{
  "model": "audio frame classifier",
  "n_mels": 80,
  "hop_length": 160,
  "norm": "batchnorm",
  "rnn_width": 192,
  "rnn": "gru",
  "bidirectional": false,
  "beta2": 0.99,
  "precondition_frequency": 10,
  "max_precond_dim": 512,
  "merge_dims": true,
  "adamw_lr_other_params": 0.00086,
  "steps": 4000
}
Rows from block 5, named by matrix and row number. Each number is 128 + 32 x the weight over the matrix's rms, rounded and kept within 0 to 255. All counts start at 0. Numbers have three digits each.
# weight_hh_l0: GRU recurrent weights (gates r, z, n stacked) (model.rnn.0.rnn.weight_hh_l0, 576x192), inputs 96-191
weight_hh_l0.319:128165099151128093063161190195132061113128092128175131100136135128133121144128057121206150113140039163146080128128150169128137128099100128097128128183128128135128128142199152114128159130128128202070205100157124128076128079128065128128085189056185124170076182174128167170103049128128137094
weight_hh_l0.320:169128211210128140128123183128129128155156128128184128147198118096162111128152104137128167128113180144095128136147180128134128102136121093047112167128128222130040122152103144048116128164128132099143128102128128151109086140128146080128128069127183128128095169128061201127128151159161116088
weight_hh_l0.321:199079105136108128128124081203128134128128077098131128128128128065128128128139128104133044128069112122128131084163122128186181128128128157186120101125128177149158076150173150048075055128133128128096190128167138104086167135185098165128080162128170102133086128126128121128128105097107146185
weight_hh_l0.322:125128128115082128157128128153155128128128089202162128110076200093109128166119128128128138174131112113076128087128193147128116149128128114167145128128128079128128195233142100135128103128128150128120113173112139172165131113128128112098075128099110128142128147143171128160197140100175128146
weight_hh_l0.323:148128075105108096078128074128159128150059195152172131200128141128128128128169128128128124125176149128085255104091105128128101168171109090037235128128175139128128103092073091201193156050128128128128136175068128205128074128128128049128088137167128128142097215154128091128087150115128106060
weight_hh_l0.324:168093128107176079128128128163057120183128126128128125163128128139128128051227121185128128083076151185105096094095097131155124128069144128164128214128125117151126095128130070144128083085082171128168128142132128128128098101146165031124208128063128103128090128128181128128210162144118191101
weight_hh_l0.325:176128000130128086128154073128128175065107076128128190128109142079128113085157128085128173073154107179110128128135166128128119173122128128106128128128169128035164128066128169128128180159138198128128169133128190111048128171088206128142128072100157125128075113139200110128105171093104084128
weight_hh_l0.326:128086066103176147141128188073128076138128102088128069072112128097149126108137150128093066100128088151187123095104175050163128149139138128128128128146057133137135128189172128109111128173151135061144128158130128128090079128128116182124116128119161083101074114176154127134128128169120091128
weight_hh_l0.327:070131143161078128128146113128089149128155091093156087052169090083184116088071128144128128143094057108118190138109160053128169083069101128128080128170108128166146088149163121160158084098122089100113154128077128128112128081146128128128128106128128132128128128101126128126170139130208149114
weight_hh_l0.328:115128128128190143115152095124063072128117141128128144138128175128169117105089111128099126107115093131139128186128128092091128177092119134128128154106128118204128136128057115125150136166128100128157128128128121173128192128118167111123107098097116164117187133138138068139123128088128134113
weight_hh_l0.329:128091128088128110176112143142183099142128128136120197076151072128128077128126110128128157128128178128128163118128108118128186126128174091162128128118128133128178128128206128113128128095129180095128128120168128128137120163128156215128101100128128137128163144128148104128148099191169128097
weight_hh_l0.330:087082190195128128182128142153145106088128128145130150128114115128128116112060091128191128128101148170132112087128128128128146127128106141139102128086128128044144128150138146128091093128098128096128070148143082128114059123117192128087128172104128158128090057128147158128075105106128121128
weight_hh_l0.331:128110128150104128128227119109128133159128053107143094128065126021174128128079128066111121128128164100128153128177128128129133169174132128151128128205139126181145087128128128128140128077128128071083158101157099128129173128128128128132133128126204118137128061128128128128128140111128143128
weight_hh_l0.332:203159147128128128105136128138138130183128128174061143131128128128142127083128128060103167025154128128109141154128179128164129100117155128128131175149170084128151123127068135145148100103128156128167128128121102119128095110065130159128116134128122101128037117060077157128142128128128111133
weight_hh_l0.333:145128071082093091128139132166128128128109167097098120128130135128114132096075066116172128144073101128128103128128096099128095108096217117083078128104173152145118128128131069128163126131155128114128134128128147093116127121120170128139164114106121172128166124128140128128100128097203134182
weight_hh_l0.334:126136206166095128103128122128141153128128123128149059144128072128177145089108173153146119065147128128115145103082128128111128128128128146117123108110128128130164043091100107171167125114121178089155127174139132110113174153090145122106078108144128141146103138156148128174128128156128116168
weight_hh_l0.335:128157091113128200123128070121128128122142065081096072127091128128128128074089146128167094117163043128132128172128073077117124128132122166207000117128130198104131128128128086050135111158135128175120110131147167105140164129158075120113106108138127153116128092128165125018128135140114146161
weight_hh_l0.336:128115116062149128151128128128205126113159161214128128128026121128146125102076058086128103120121100161131126090137159108085128119166188149080104128128058128088176128172077128088185128078163130128115128128083128083188115128092146141096097155104123123149128125195093118132141130124128139121
weight_hh_l0.337:128128084093121074136094128134128128112164094128128128128128128126119151101111117135123106150121057128128159128128094088128178128191083128181160128179128117045128169128108158093138128125080141113160128071210128065093180092188149128128128206082142128128128120174111128208162167117133116120
weight_hh_l0.338:094128174158168128128108131099167128128128184138128128128185108036114128069182093160132082134128123113128131160128152177168128120128128128149128102156089145098121070128092068128128073161142128098128130128044128128118114107131199088128171221122128129123105055128164122148106076128111128109
weight_hh_l0.339:143136145128202173131128128170128106107174090128128149128077140128137068112128128089156128142136128128128128128044128126107099090170068128099140128148128152128128128134128191094128171102128087181123128097128128063165186125128085154151098128128129120128098128076169097128137115058131128128
weight_hh_l0.340:189191143095112061087128138105113128216045105216103128172128128128142127142128150155128128107140128124122128137124128072128128176128071085128164116077207196059139128126128162131161128143191094105152127128091099150090124182151128077128128128150128126128037095187128106136093182147128047128
weight_hh_l0.341:138078206157255150128082128146165131199128145128128124122090106175076116040061143167157128128143128090094070163202065131214149128133166194147174128118102158128219108104095144122125179128121128146085128150161128128149117136049115183161111128160128111134128128128148127032228068103164128126
weight_hh_l0.342:116131128135101144159137121162137128184061124067170095128110164066128156121128139114136099128070128108138152105128091159154128157128128128085128128140128128134181128125166128119133128112189128184138253124128128128128174160166147108157171128152074138128086068186143170128128118102128169092
weight_hh_l0.343:157128120102180110128063196148128089077139111162128136128128181072132077128125128128131097111128112119128128110199067127167142121127128128106131193138132128157079155151200183126143128128098128125128128148129132128068190128128148153128102128075128187102084128145128128075128121173072165091
weight_hh_l0.344:105104153122125128128128062098201098128159085064222073136168116123182095069128140147100128099121185182151152121128124106174101097132143078115128121130167187128128128139183141128102071152089128128094124128128187168128082172164128138128128128141146128172128197096103128126128128133193146144
weight_hh_l0.345:056125074110122098128128161091102161165128137128179165153080118128175139133133109193128128084099177128075198128128128169128168128146193176172134098179051110093128073128109199128098106170104138115128081184128150151128079101207064128100160154099128122070128173107087067195056127090128086093
weight_hh_l0.346:128128110165107167128155173127128128117128124070128180070128078128085128122132120108178161128071144101128128093128126188155075139128128113128128131128038126128128123107091098094128077097190128054163162118143128128149128128163115135128128119130128128102128137154155128096130160128163129143
weight_hh_l0.347:184126096128128098126179128147128068128128128115158107158128128128128081131084095102128152128078130101128128124128128129131128121128128131151094128155128048147121133191154117121201128128126088128128128128128090131128128115128153096081124080142162171096128140172128155151128153075113114111
weight_hh_l0.348:104128128128078128078120095128128224108145128128128128115175119128128128136128192139166128128128122179145145103117128128128182149128088144097128128128123105128191128128116105192128235128143139219135051153132128171081166157150164128098140130145128128131186089155141091152128086084090132154
weight_hh_l0.349:128151128127085125135128149184128104120128155172138107150131162092128113148192183121128109127128119128128090075124128189083108143123106128135093128139148128174169128131140132220136128065143174114066128090136128110128128225093128128109128149128119108211120154172128094128163130128089135153
weight_hh_l0.350:128155162079207128132145128192055117128155128128184128128075059122175126076120128128083148128068140128022159068128174176197099128109146128156116188165090117126143147201174128128149055109135124128201143060128128086197133049128152106189128154128128080128128210128143128128126148073146128128
weight_hh_l0.351:128133095162207200093084144128110106076176128111204181128154156093106128115103065128128156065180068093155128131128131125160117128182128116100132144113078130185175069128132166074089116128029119128100128070128107147129128128119128147128128089146169150155128163097134045084135128112128162128
weight_hh_l0.352:212154106104161154128137156067130150173128077128108128159199128128106128141056161204127139128185101128157054128166066128146129139148125179138156150128068159123128128130128128141128128180056085084125114128128129128144128153130138128028159166092128084128113179119105122106063098051128128235
weight_hh_l0.353:065117088128128126147128205102161188103165072183126128128143170128128063128118140128101138144149122128059128135128120086131153114109127210146062191177128128128128128115099090031068188170144070128128128169114152130163172142128117065187123128191089158110147128128128078124164165153097087128
weight_hh_l0.354:125128121100119151143115077129168079068090200103102128165127128128118112121155111128165168065128128138111145171150137111128181145128152119128198128165184215132128128116119128078128151103138153135128203128102216041071103145128096119158089075097125128153145132214128128130076128091128128116
weight_hh_l0.355:164179152131157117157140098104128105099138044128106128130128071128161123101126092139135148128167128137130128134177128172128119100128121104128128115128105128133123196121163174125137157089128130148173128095128188099102152124117128202180102128069074143122128141162128165143128192128128051095
weight_hh_l0.356:147128058088154128086214151128112158128104106128153090076152149093135179128156090163085124070128128183128079109128093187126122128096096128118124103128101148188157081151107170116128128074146128128070128132212159128057102111031175128128118128115105128201088111118130120128195138092224224128
weight_hh_l0.357:184114047128128128073092163195128065144128152128128128145128110153197123127145125136128094128128128067128128170133069128138128128128145133128125139084027115128114129130064128060128089120164128205128128112124159110152128086043166155134082166128071128190091173128108102128144130131145077128
weight_hh_l0.358:147076093170128128097144093098146128182130080128128163128128205138174121128128135086115191071128113164128128128159109109128190159144159142168128128076120080128133128128131119128111128140128128142128127128128137128138121110128082139128096098089128059128103128152137132112113200142151088128
weight_hh_l0.359:089128136128128108120137128217128171128085128168175128172105172050138198104128128085192147114124167137065111126158139175146093129152083187151145182144086101059135164128093152128132035128064110217128128106081091128080199114128108101137111144151128128188062136162128169128116128157128088128
weight_hh_l0.360:202128128128100102128162108157128097152095093182082080128138128209148128128070171155128128075128137128108124128128057159128137116178144113148072147122128102128128146128084128168160070128128128122232118135128117128128144130105119110085102147052163128165068128058137131129199128134213128128
weight_hh_l0.361:128128116080118136132179128181128147184141103132115089117086128128142128128128147164127157134073163128127128121128107090145128125128102127128158124128187127127108103128142128098128122177128128128128091097128148067128128145090134176128128082184128128101109229176108118128128091102105118077
weight_hh_l0.362:156094115108122096105083063124128117163114105128125128127112170149124085067128147129128077117147092183062158128146128181133105103178128093068128145180128103122112159140084128128147128077101142120169128162128142128128089103128127036135210121183101198087128100127149098128128119163147097128
weight_hh_l0.363:166128128141091153103128173128147150128153131148143154103096113128131062128121141128128128107069128128098125166128094128123085112128094122128190128145088118120114100128092128198102053128074116158149129128128126170124113128054204048067098096121101145108055128128128118106138065107158128072
weight_hh_l0.364:182095097128187105070161057118153182101128161164129117079149170109186083087128080184159166097075165128179041164151128128180071139091128080100148128115174128169158128128234128158115074173085128088122126106144153147101138110128174069128128128128049086123094128193128147128180126128126128128
weight_hh_l0.365:149100103154111128060128066061222128132181036128128128128128130128128117067179090076151130128128120123117128128168128128181165176126148128121143172127121145080076139128151134128128076137157135114120120128171128128153158100175128098165128128186128128210128034128128088128211128074159126128
weight_hh_l0.366:128128078085147128208142098102161128173134176132147139128130128159161176138086150079128131113100218128101152096115073115146128128128128125109067062189185128079125128130195128128128128116094077128098128092144052163192147128149128128111128211078159128127128091128104135134086128152095118114
weight_hh_l0.367:167166128091181072097128071099141118064194134158178128176128128185084111147097058093128109120116071122155104097128181132164097185211095128113070081083128139147128128173105179128121148122164128128178128143128128126188049128128162108167123177128176114154128078160189106161118128128094142128
weight_hh_l0.368:027128126128192159111136218129144166074128110135115117128115071114189143120128108171115113128074128128128109128165128128071093116128114069131128128128112128128133128116120128099144164128128071128154141208109088100125083072075163102149150124101080158176101159128128128128128120096044083128
weight_hh_l0.369:173130108128128182128152093128098128128128128069128128104199128088140167128154128167128103128128178128128128185128128128193128128128070130128128077119128140128128157126128159128116128172162128099171120128128125128128126154124175154128098128123117134182111144128150132135185128121164111138
weight_hh_l0.370:128128122128154073113154100081108147132112143128128165121128164098143128110128118203138106128128156128128115101161163160168128128193125096109128128128143128110140150075128135130090164136120101120128090112108137161128086131106107128096134128180128107071128121151132128128092128128064128128
weight_hh_l0.371:128137110130128103128098104128147104110141109128144099082159199128094101133173128176115128081086128121128128128128141139129114145149126128128081091162156223087128163138067128092169128086179123128115101128128174143128101158149095095128128128044053128113057042112134180206128128053080111133
weight_hh_l0.372:106184125128026128099108128129216116128128128061128128123146128151128152128075122130193128194177103186165086123128128074062131128128128204153035138128149128128173159137128128158152201128083095133128106128131136162149128128128128173112208111149059140136152104145128118066086128191140133128
weight_hh_l0.373:176121131091128128128128128128135128147107124160128107193128135186146130101176167126168144099085171128108177128163152176128128183128072152064173166128154128164128128094079128169128142130096174128128055085057094163102139174120128157119165102128128092128077120163128128133108074128142129132
weight_hh_l0.374:132124128128097128128128071153115107128128128126103158096168196176123166118128137085181128111135112094121128168132128128128124082143135124104181105068128128187128128101128103145165114128127128148128128099114206133128128193159148149128080081119175184128128128074128035128167127176128166128
weight_hh_l0.375:164136128128211057141128105135138144088128109138170103081128202128090121128128128088188103171131101128128179128189128128144081128128111115150128128087134143184097179150128032117156128103154090128128113128158128077107106121065128096082116106142128115202093084094106137166207128209148125128
weight_hh_l0.376:173096128128185095172128122108101128145136128101150084092100134128128093150128128128197156173085141137082128119119068137128128151128136128128100099128156128128102138102103095151092128128128120115070078071158097113128162148128096128128128133162144185078184128128176143081171145157155074128
weight_hh_l0.377:082180128134091136116143141074067122159070099084080128126128128154128104128157122159127128128085128137136101081187128123078128072128131089128128219126119080114167115165128128162209146154045136121128128109104069165128157128128142111111128103082120134128136128124150151128178149121091140128
weight_hh_l0.378:046128128106128128128065142124099135150128108146128098128184072128106099121128135106110103128135128185064168128149041128085146130128182123128128233123128128128128107128169128128104153128128079165128058113128101097184169151155128087128128128128138095128203134084151156102033136128128107139
weight_hh_l0.379:100088167128157128154084142128128137128086128121128092167110128128091098091128041126134057101146160128160101146076182128099178128128141189122129128142149041122137152171107093137072154158163141063128121162115071079121080172166102128128128142159128121169129180187128126128128067128109158128
weight_hh_l0.380:186132179097097170195113122128128089149168069109094088128158165070086088161172131128199128159093092128097128128077128110147070182183127128095128115129131196135154128163128065128103128128128140128176128178104122128048134137128135189128128121146128128162112195134152163187128082136191071176
weight_hh_l0.381:078087074166130147130128128066030186128109073128166128128197121119179128094102127139136128062166096128128155063124128128128128128215128028140128128149211147173128056128122114137160128107166126203128099115163161109128080128197105128128128128128137128109085081128071090128208144131128128110
weight_hh_l0.382:173184128128128117107124128102074128128128141168068128123167128096128128162128104143154128128072095128128107075128191166084085075107128128128128168124134167048169081128079098109136128128104144170090162116118128126136140135128141067128151076091198123179077095088126170066066128160085128124
weight_hh_l0.383:105072128194149128128128152128120128135187128150128128155100128139128145128128071119167128122084128151122138128110097128123128128128128128088162162108085128120147128128128198119128121086101106128143131128153144108128102128128139099170128117114128095163125128128121128142128128076178128154
weight_hh_l0.384:130128095128149128141100128153158082159049040142098120084077141128128152128128096128115183128124128082142113105152156187128208114178116177128171128128194128093121160196112130195146128157105102159128128100157059064150148128128157128165128157094103061126126192150128128128128105081166096128
weight_hh_l0.385:110154163128105093177163129128216129128123144128114116128128128174128128172128103145144098088110097147128067082128120123158081120095064128113128152117128066146135128128024106058153069128176121148185127128046098139187159094128128103128120128089119128049124048119140128129157128166061171178
weight_hh_l0.386:100141128123123128144173121128128153176120150128143133084158167128128110128123146128155166242128142128128121128175128167059214119141103128132150190128128166110201182159128106128167169101137096128128128141160136152148128128087138114089148154126128132143128167128117138152107113058174111070
weight_hh_l0.387:174175114128135119128089128156128128128157107146161224076128145117147179128154128110128163128141137079117128094164128198133128142098105128128128128049151150115128230164097128176151128144164145144128135044128128128061114149042191128119128141103128118152128128128111111124092128122128184152
weight_hh_l0.388:128111159071128137173107110099115128150169107074124128116154122128158128128118128167146116157134151121129103128160171128103163119128107127128166128130128152134128128168095147196074142112164128107153119128168123128209111089128167158128131128128128067149094093128128104128112128174128128111
weight_hh_l0.389:086097128095098168128138152128128179128069137119158128148147119128101128128173154066193169140128155128128099128090128165129158156129098120159143090148231128061107128128140135079128128128128151161146113131128149141102110128150201104183128090128128143172101159099094115127149114117100128128
weight_hh_l0.390:074128155128147128106128131128151149128083128101092128136097113123138106128098128037088129128126128083161108128089176142128128172133089185124164173142128156128194128156160116097128128128128079182131107128128128128147137128106111128128113123157128108128052097128191128155128194130128118128
weight_hh_l0.391:188090128128128166143043128128083120085117105128128131099128095084129160175062128160159126124173100128128128214140125128150089103103089128128128128090139128136149120020195128140128105149196100163082125114104089128151083086094128145086128114082128082128084119128135128128128164166019119133
weight_hh_l0.392:127128112065142117118163099128178128110129117128095117128092199086174128166143128128113104187090128170128117128082128099128128115128112153150093089160142097083128068150128098128125128128128215128083128087203128128128113128128128128152111142132195128166118128104128128184141126123105159128
weight_hh_l0.393:122128148128114128114154128128128156128116128113109107143195125128183128157128110128144128146165070115128128120128155151120128098106169128103183103128154106158080185052115103076128093166181061164153128128126161129141154118201137128119128128043095132125135128076118128128092098128100070092
weight_hh_l0.394:154075128137156128092073128111157177070155095199128101128101128128128124096159150198128139123128085148104123126128128117126170128128154108145109112181081128118062179234128204107065176128128128128111085138128128128088128147128159109127158128120072086116129136160152093174101183128128128142
weight_hh_l0.395:128125128152090084168128086152096086128169087128138115181128144127181128128207128132073117082155128120128107128128142101128184058166186080128085173113120146176128070128183161145128126159128128128090160217161058128128123146158128101109124128178128177098181202122128147097128128160134128151
weight_hh_l0.396:127128110174207182055133168154171128115047162128128104128051135128128128126128128063092128091128033158081140129073113103176133168167128100193115078128150128128133177128097128128128128142128115140123146128128188128098195113112063129128121180121128128085145128128108051128157128102186128120
weight_hh_l0.397:162084196128051119120143128128179124128115052100118135142128128134128075128159194115079135128128128116128128139177120112128128121143188152097162135158148110128178102203128128162128138181039109071185248152128075128128092175149177068128129093139128128128118102125128128128182191161122145117
weight_hh_l0.398:128161128128128130093125128077128165128126128128085104117127152104103088168179189193200128126150120128128128099032115128146173128092116128128102111128169109124114129152128108128150179202128128075128119115128128100142128174153129128130128086119127128105113128128155128128128128175095135076
weight_hh_l0.399:128103128144092108128128128097124154141126155128128134122115137109054178128122098126182128122128093128115053144161128126079057172087221150174089128158104097156169109128112146128128093128128177166128162111094128124141128128084134097117113110128128152157173145140057163161127168085128128128
weight_hh_l0.400:191139128128104066128146127125107131181128083128143135111144179089128202150122128134194106223221128128153128128052128092083128128156097108203157132079127128127062128139096038166128063097114141128128076130153153171128128098128144150128143128128128099123087156163143098151180128094141132099
weight_hh_l0.401:176128128122099156174128101128158071128134100072170113207104128097154128128100219128110192129097106128128197128123085118130107128065138152180069194140180128144138128137128175103124128128161156128147157128109134161096119128134128174128075128128152128128132088157146153128161109114155128088
weight_hh_l0.402:139128117128128047151119214094116104146046128128150174123188128128091128125157150109128133125176109120129069084128128128111147194142128145128140086128165113128150110128128201212128172128204128128128164130086128129128140127149160031129128127127141128128084118157105128155109114059086085141
weight_hh_l0.403:128105128122128128230109188128101128110154184109115061128128128183135150106128122160116128128179139128128128106128128177128128162115177183108097127128105111128120085128128079107085118128092128128108139128128128128116128128139122126128128169158109137103167128128149128143128128095128183093
weight_hh_l0.404:089128128123148162117037098076164116127057128084083107165138128134128159091128208128102073091134128046162166105141146145139113142128145093158139128128130116133110070135128124128128108076015170126130109085171167128081086185128076128128128115082108103172077169128166079151160126131136133103
weight_hh_l0.405:046117126128128109116091116078128128087137128128108081168128128052134128128114128102196105128156129129096138131104136155162088128128078115113175147128137127077128069146148255133138128065172094153078186128132174166076128147128110143107147128143128106188150128120156100174127178142052178126
weight_hh_l0.406:111183128152139120109128165200168060073128128110128075128080128115128128126123128128128128110098159060116078175159128138128128139095094132128103042121128151146128128143160093128153128125128128144132124129128128131070159181052128175135094128148120082139061164128128106128057101128134117128
weight_hh_l0.407:155116076102135128128077108111127116107151182128184196128166128128128130128174167128128093117066128089128116152128132103119151106128105119116197102155133157174171136144120092128086149128125146109124185128205072078052128087081160144158128167090184128160128128140128124080116127094128183128
weight_hh_l0.408:128152128128128137188128115130128183127123128082066120101176104128128118146131121128191085188105128101105086107128219124141177146128147112115128128119093090113156188083128165143103098128128128149153160165114139167080170058111149096202128137093097128128130098181119128117101128172135100170
weight_hh_l0.409:141128170083170128134132112179089128128142134169100128084130137128097122093128128145128091182160134046135128155103156145128146118090129128073115128171137142128123128134128100156068128111238098112140112114159199121128128128149155085128128091051128128205124166123141128141175128165097152128
weight_hh_l0.410:167183145129148160175186100153106128108127128129128128136156173128058128139128084128128094160128062136077090128143128164128087162057128101139132190102060144186177169151168055152168110137132128138122128157119065170137128128128183147128164142128116161128088072124082128100140073097128073124
weight_hh_l0.411:185128075107096157166121128128143128092165216180092113163128160128130153051186110148215124064108128133128068087228131125169087105182128138117119069124105100128128153077125130178127125171128128128145128128119130128128081121128180128153095174105154185148085065107128140149128128117104072140
weight_hh_l0.412:128128066128128128096154128128214184128135128128123164128172124075050044121154087134144128128122092128091136129128132144128162153125161128116144176114103116100115105109141128107128128111142128128143128172128128128150080147131128147104085124128134066121076128128135070175178128128128141159
weight_hh_l0.413:065105168179184128114110128064099124128089128094089130117105128104191131128128128067128173128135109080128128079029122146128183126108138083128091130096177153128128128183084162071102106070112171112128128050221182128128113143192099087141088128117128128169128163097178091128125170093103154165
weight_hh_l0.414:137123185146128128169173106183128128128128128124224043095174128148128177128128114143128116150074116128128128134168078163128121156199171134055128090128128091161159220128123128144128120162128102188159128126128080152128128106112128139103092128150176199137125080128114146128060174055139128160
weight_hh_l0.415:128183120128066104145159128127119128178142156075128139107118229128068131128108096128135140134097105128143087159165179084122135128131128130140105068135087067100146128036046193170100135128127164126128160119145151091128128140152128129074103094171128167128128097156163202128120113128107150118
weight_hh_l0.416:128128128116162128128148158130128117128155119065128107093128181161209128121120135128122085089121092178137128128128096109169152181086128148177102155157153034142144188128072156105129156132126159141128081128091192132128131128128159128182128128128128153128183124078128133048181187171138128128
weight_hh_l0.417:182128155123100093128151102077172096111128128126128128153143202140133099212128128128128128139107064128186128150143128069128138142139098112176144128098080128194128204107105128136128151119125128106128126071130061126146111128128128216106124151125128055118027102125086128089146180128048128173
weight_hh_l0.418:169128128139124107128128128169128123128128128176148128128128138087121162145128128136084128130089128128168083138150128123118155141152128162116128128094128124135111136157151128091128141158133128128127128177128118151106101124069128154126162102168128128128128131128148131067178170143128131091
weight_hh_l0.419:149128128191091160114088142090154128128149076153128128128170127132124132142128153156188128149128132167134157034153102151087154171120117088178128104119167161080128091154121128128118128160107148113099128128129118062128107106142163076162153128128115154178128166152162180092142110112141109162
weight_hh_l0.420:110140123128155128128128128124128128095092128128128128128128101101128105122108173102128167128128128128107209166098159189141128179136107128160128159183084181109148128177087128069134033128128123100128069107084189099127147128148185145084128171154128169079131096128066114177086128091169128128
weight_hh_l0.421:109122122128128131128122111096128128161132141122122079151154136138106128136156104136128042135157128117150106139137128142115102086128124111159117099128128172128101156128167121104134124127108114128109153128128144117128063122132128153128112195151128128103128128137128128075120153128146128155
weight_hh_l0.422:113128155115094128128067158235128125124197131128124128128129082205116128125149128151128136159115128161119128128212039128128128144128111057128116139160138092107128128128128047128100144128156163128128227160128106152179072128182128128138148122128155119128165128143128128124101104128023139108
weight_hh_l0.423:064195084128128128098128143147128123086058153164128128103134167162185123124128090123128128157104107128114153115139111145124100075109128128125128078104128074107128128194137066128160133128150151151162147116089120128128128121138128143091183189128166133128164128128119144128107128128086128084
weight_hh_l0.424:074182101114102118168128128138111128128128142128109042132149128132168101133104135120110114128088092128181156198116096128108187152128118089172113177124167162115071128128115132128128128128106171128145130103070128072128135128145153128108172121115118152129130128080135170201128071128116128176
weight_hh_l0.425:061217128139124128174128172041103117164165137153098162078119177075169128128128128134161159128128141128128128068128119103133125088098098158093077128128182153146128144128139128143128128128188160092125174128186128084151102126138081067080128139133163128094164172169129128128110128058128141128
weight_hh_l0.426:097149135142055000128210145164203126140167139154140138198150090128135192135161104100128128128149102094107126038100123131128180128173066171052128107116141133169128128128200146204102128061112182175078128128128130175136120151178128077128128127060128105148147128128174098074110141079128118173
weight_hh_l0.427:128074130110128128128128115181128211128128157128145172128128129129113150128181128163159128124107102117128128128128068090128117133147194209186140128128140125128115125102139128076070138125128128112128128171167128171129137088128092180163128137128118136128215146154093172128128181159116153156
weight_hh_l0.428:110128101128215128137130141128128132115130179141091107184138062150118128099166164104133142213082128133074200095099133119075157128135128164128128168128146145128128128089096132128133166069159142128146128128128093128128161053128128136111128126098072123176128108128147128151179128128146128128
weight_hh_l0.429:177098118128110150128089090117148128122128128128110102128128128128133134096128137132135144190139116128128138128106128128095128145128143152128115105109128128092163063151137144140138161151170120120130164128197148059088085128135074129128135079128128084170102121176128128128128040114130128060
weight_hh_l0.430:117110132118124194128155128153128128184114191128128125194090128128143162127164192139128142128128095128106151128144136167094128069091167097122090081141128109114120181115128143128128213163128128169139128194070074164098197128148128123149097122205128131175169134128106139148149137170171166111
weight_hh_l0.431:128109128120072072064128128099074190159153102128128077143170160128201081128128093130181128128185141080128128128128191119119128128115128150128141099196165176120128123127106149128128170080051136088113112089134176191104168153128170156104128097128105128128096078128134114139128138128179154150
weight_hh_l0.432:174071165183128128173128101128176128123128098150128172175128126139062128097092145128128089128128126146128078068096079128128138096115168128078128168128149066036151128066181128119087173120101114166077121121128139128105183128128109128128128111083128116061162118128182111141146128089102057169
weight_hh_l0.433:084108096128128124177136126120128128174105092211128128196128216121128170128130109144160142128184195052128083122198140128153110104124124168104128128063143064139159138128128131100117223107103152128128157068128119128122128157186114162170149086076203128128142128072128148108110128173128176091
weight_hh_l0.434:120202136128080128155091169128158155128151091135128159128131124116165183158144137131128151189128178128106128128079210162128111128065128140163128128149148122123160142128128139128120065123128065128128139172128128142128128128041145128090128121113096128165139151191100128105150128128152157128
weight_hh_l0.435:128165128084107128128165162149075125108128112128205085128148128128128174119204092147128067128089136075092128154115163128128122128103128093128114128131128108128111128122118212114128134109138097113171077153183181147106154054128128101101128162098134111088160128128128124178128161128128128165
weight_hh_l0.436:148097128174128110067075161128083128128129123128128096107128118128134128159080046128169156128165115121138126129120121118105126120169120150110165159128128128204142198139128128128125152119032185145125132147162123152121128083174154075170176128114128115109096125114170151128150079128041128158
weight_hh_l0.437:064128128128112125139113149128117123062128112120123128128106104106128156101082128128140101128168098148143128128253129128128090134121128038139155106180128128128103128130139128108127128128128104128087128187062115113087128176128187126082172134157128201193128106107128160135128123128128139171
weight_hh_l0.438:128128128187181128128135113128128126127113108120128128128155077183092128138128173117075128128128128174128123141128076152128128128128118128158128128194155147122077156128079128113128165178128128141207081125123128123074140126096105086160143128144128096128117128086172128148164128128186174179
weight_hh_l0.439:113191071128073128181082123082134111143173172128165153150109128197101128175128101158134134137125131175128128109128146056123128094138128181128128148128074128128183128128119128128173147106128157137097115135128139169107106175128128049128128128147176200141171128105143132100128128128093113128
weight_hh_l0.440:128128091078152128156128139128167156134181128128169102148168093152093128133058093126144169128104143166073090096121128103130128096105046105081128117104157128086171161131128128188120128183150158123128128128128144057081153128139128187154156085122144221159105128121173128148088128106157128096
weight_hh_l0.441:123138128182128084133141128157114128144204121126110155107093128156117128128128081128129128128128098095128118160128204134101149096108088189079128128128120128046100128102128193149087113108128128071086112148102175177128157111144122118128130037060111145143128128133126165118120107159128120128
weight_hh_l0.442:128128089113128102080111049128128175187101128131091113184121153089138189168097172113087077184220163128128140164079092084099128065128133154126128128128118127227082122124124128128130095124140093143128099167045146119128128128107139128097121157128128185128128150071128107121094128100128128089
weight_hh_l0.443:128152138155077096128128101128177113144070180149070128143128126128128186155128088179128128128082128127070073088128131154163120099126059091128139148063128128120115128097126128080193109128128096128128107150128107058129128128160108147128092128052128108128127152091128219218161128206142094108
weight_hh_l0.444:174128108189128128128145211124155147126078067162128163076128151177099141189128173176176128173133123141102068121110128093195128128184150128117147087133128091177128114177133171158128196154167173086100082128103088193115112128125144128139115167097174152103039030128126118128149166128143052120
weight_hh_l0.445:148088163128128108128128128178128155128140165188169128121125077107169131148177128052177175134201123128105107135185239141128128078123168144099103086131212123157198128079116144095128176123183189141189079128146128139193119128152128128154164130138154117138128098128159127160166117101105104158
weight_hh_l0.446:128118100169158128128117176177091157151142180152128128090146157087103125165128128128124128098128144178107128078111137232147143110128116122229128220128107120128148147147134097128128128105128088133144128113128128128193128157128128128082191128076087207098119128128149095128095169157068128130
weight_hh_l0.447:145116152148128135161128156219128135128160080128119128103132165129150128136128104128154165121128128119169077128179169148150132128128190128177128128128088113174088128128128128078132089174128124121124148159128128160184112128128081083115118128171134128118070128065151078128156162142083128097
weight_hh_l0.448:137095128128157152154128128128121132107128125106116150128080097128183108112141128123128128202128128094086100090172198178089059163129091131099166063112128140143106128070128100128128038062187103096128108108127128114128128084128128058105194121064120162122103165110137091188128106161100072128
weight_hh_l0.449:128105167128128091055200128128128122159128119140126119128186086128190128128128180147162128086140136128128159185128128126128126128102096128159128128165123173097128074128177151134152128093128121123128193090108175127093118121147118006128094062128128128149128097176128114133165151093177128128
weight_hh_l0.450:128145146127122108123069110086168136128130128128098196112128128147128128160132130177128142151098128179067128164128128127145144124128128141122128135138108152146128128128142081128113134207131117128134128128128158111044186103128128137136128128128152105087125128128136128128157128136170128170
weight_hh_l0.451:128128121141128158087115133098128128076123087146128104096117086155111128100161118137098121128203200128164128231128131103108101043094151082140128218112157135128163128141128165128053085174128083128128128087114128105147124128128138130068128073128179165128183070119128135090116100152128190128
weight_hh_l0.452:128143106074141128128144051154174135161081128128128155134173128128106128093120143143098120135153103155128128136128097142169125109143142128095128128113045128194112095187128215159128128099089165200103128106176117128138158128128128054072128142158059138170128150127126159113128124205092128128
weight_hh_l0.453:156118121121108148128128092120185100081128110129175128128089079115128128134128199160128186153138128137112128174128130165128135203154103150082128128128127128113137133141137141128102128128168128135172126128083128128144062152164115128117087118086099152128163128141095130128167086112173116073
weight_hh_l0.454:128192160122225124099042172119139117178061059174128152128128098048128063128141183125152130128149149128128085141134128128102137117128075128082171145128148155128130128128128113128128122152128143150085249128128108135128128076062137129140116155128146128122094123164128141128128163065140128128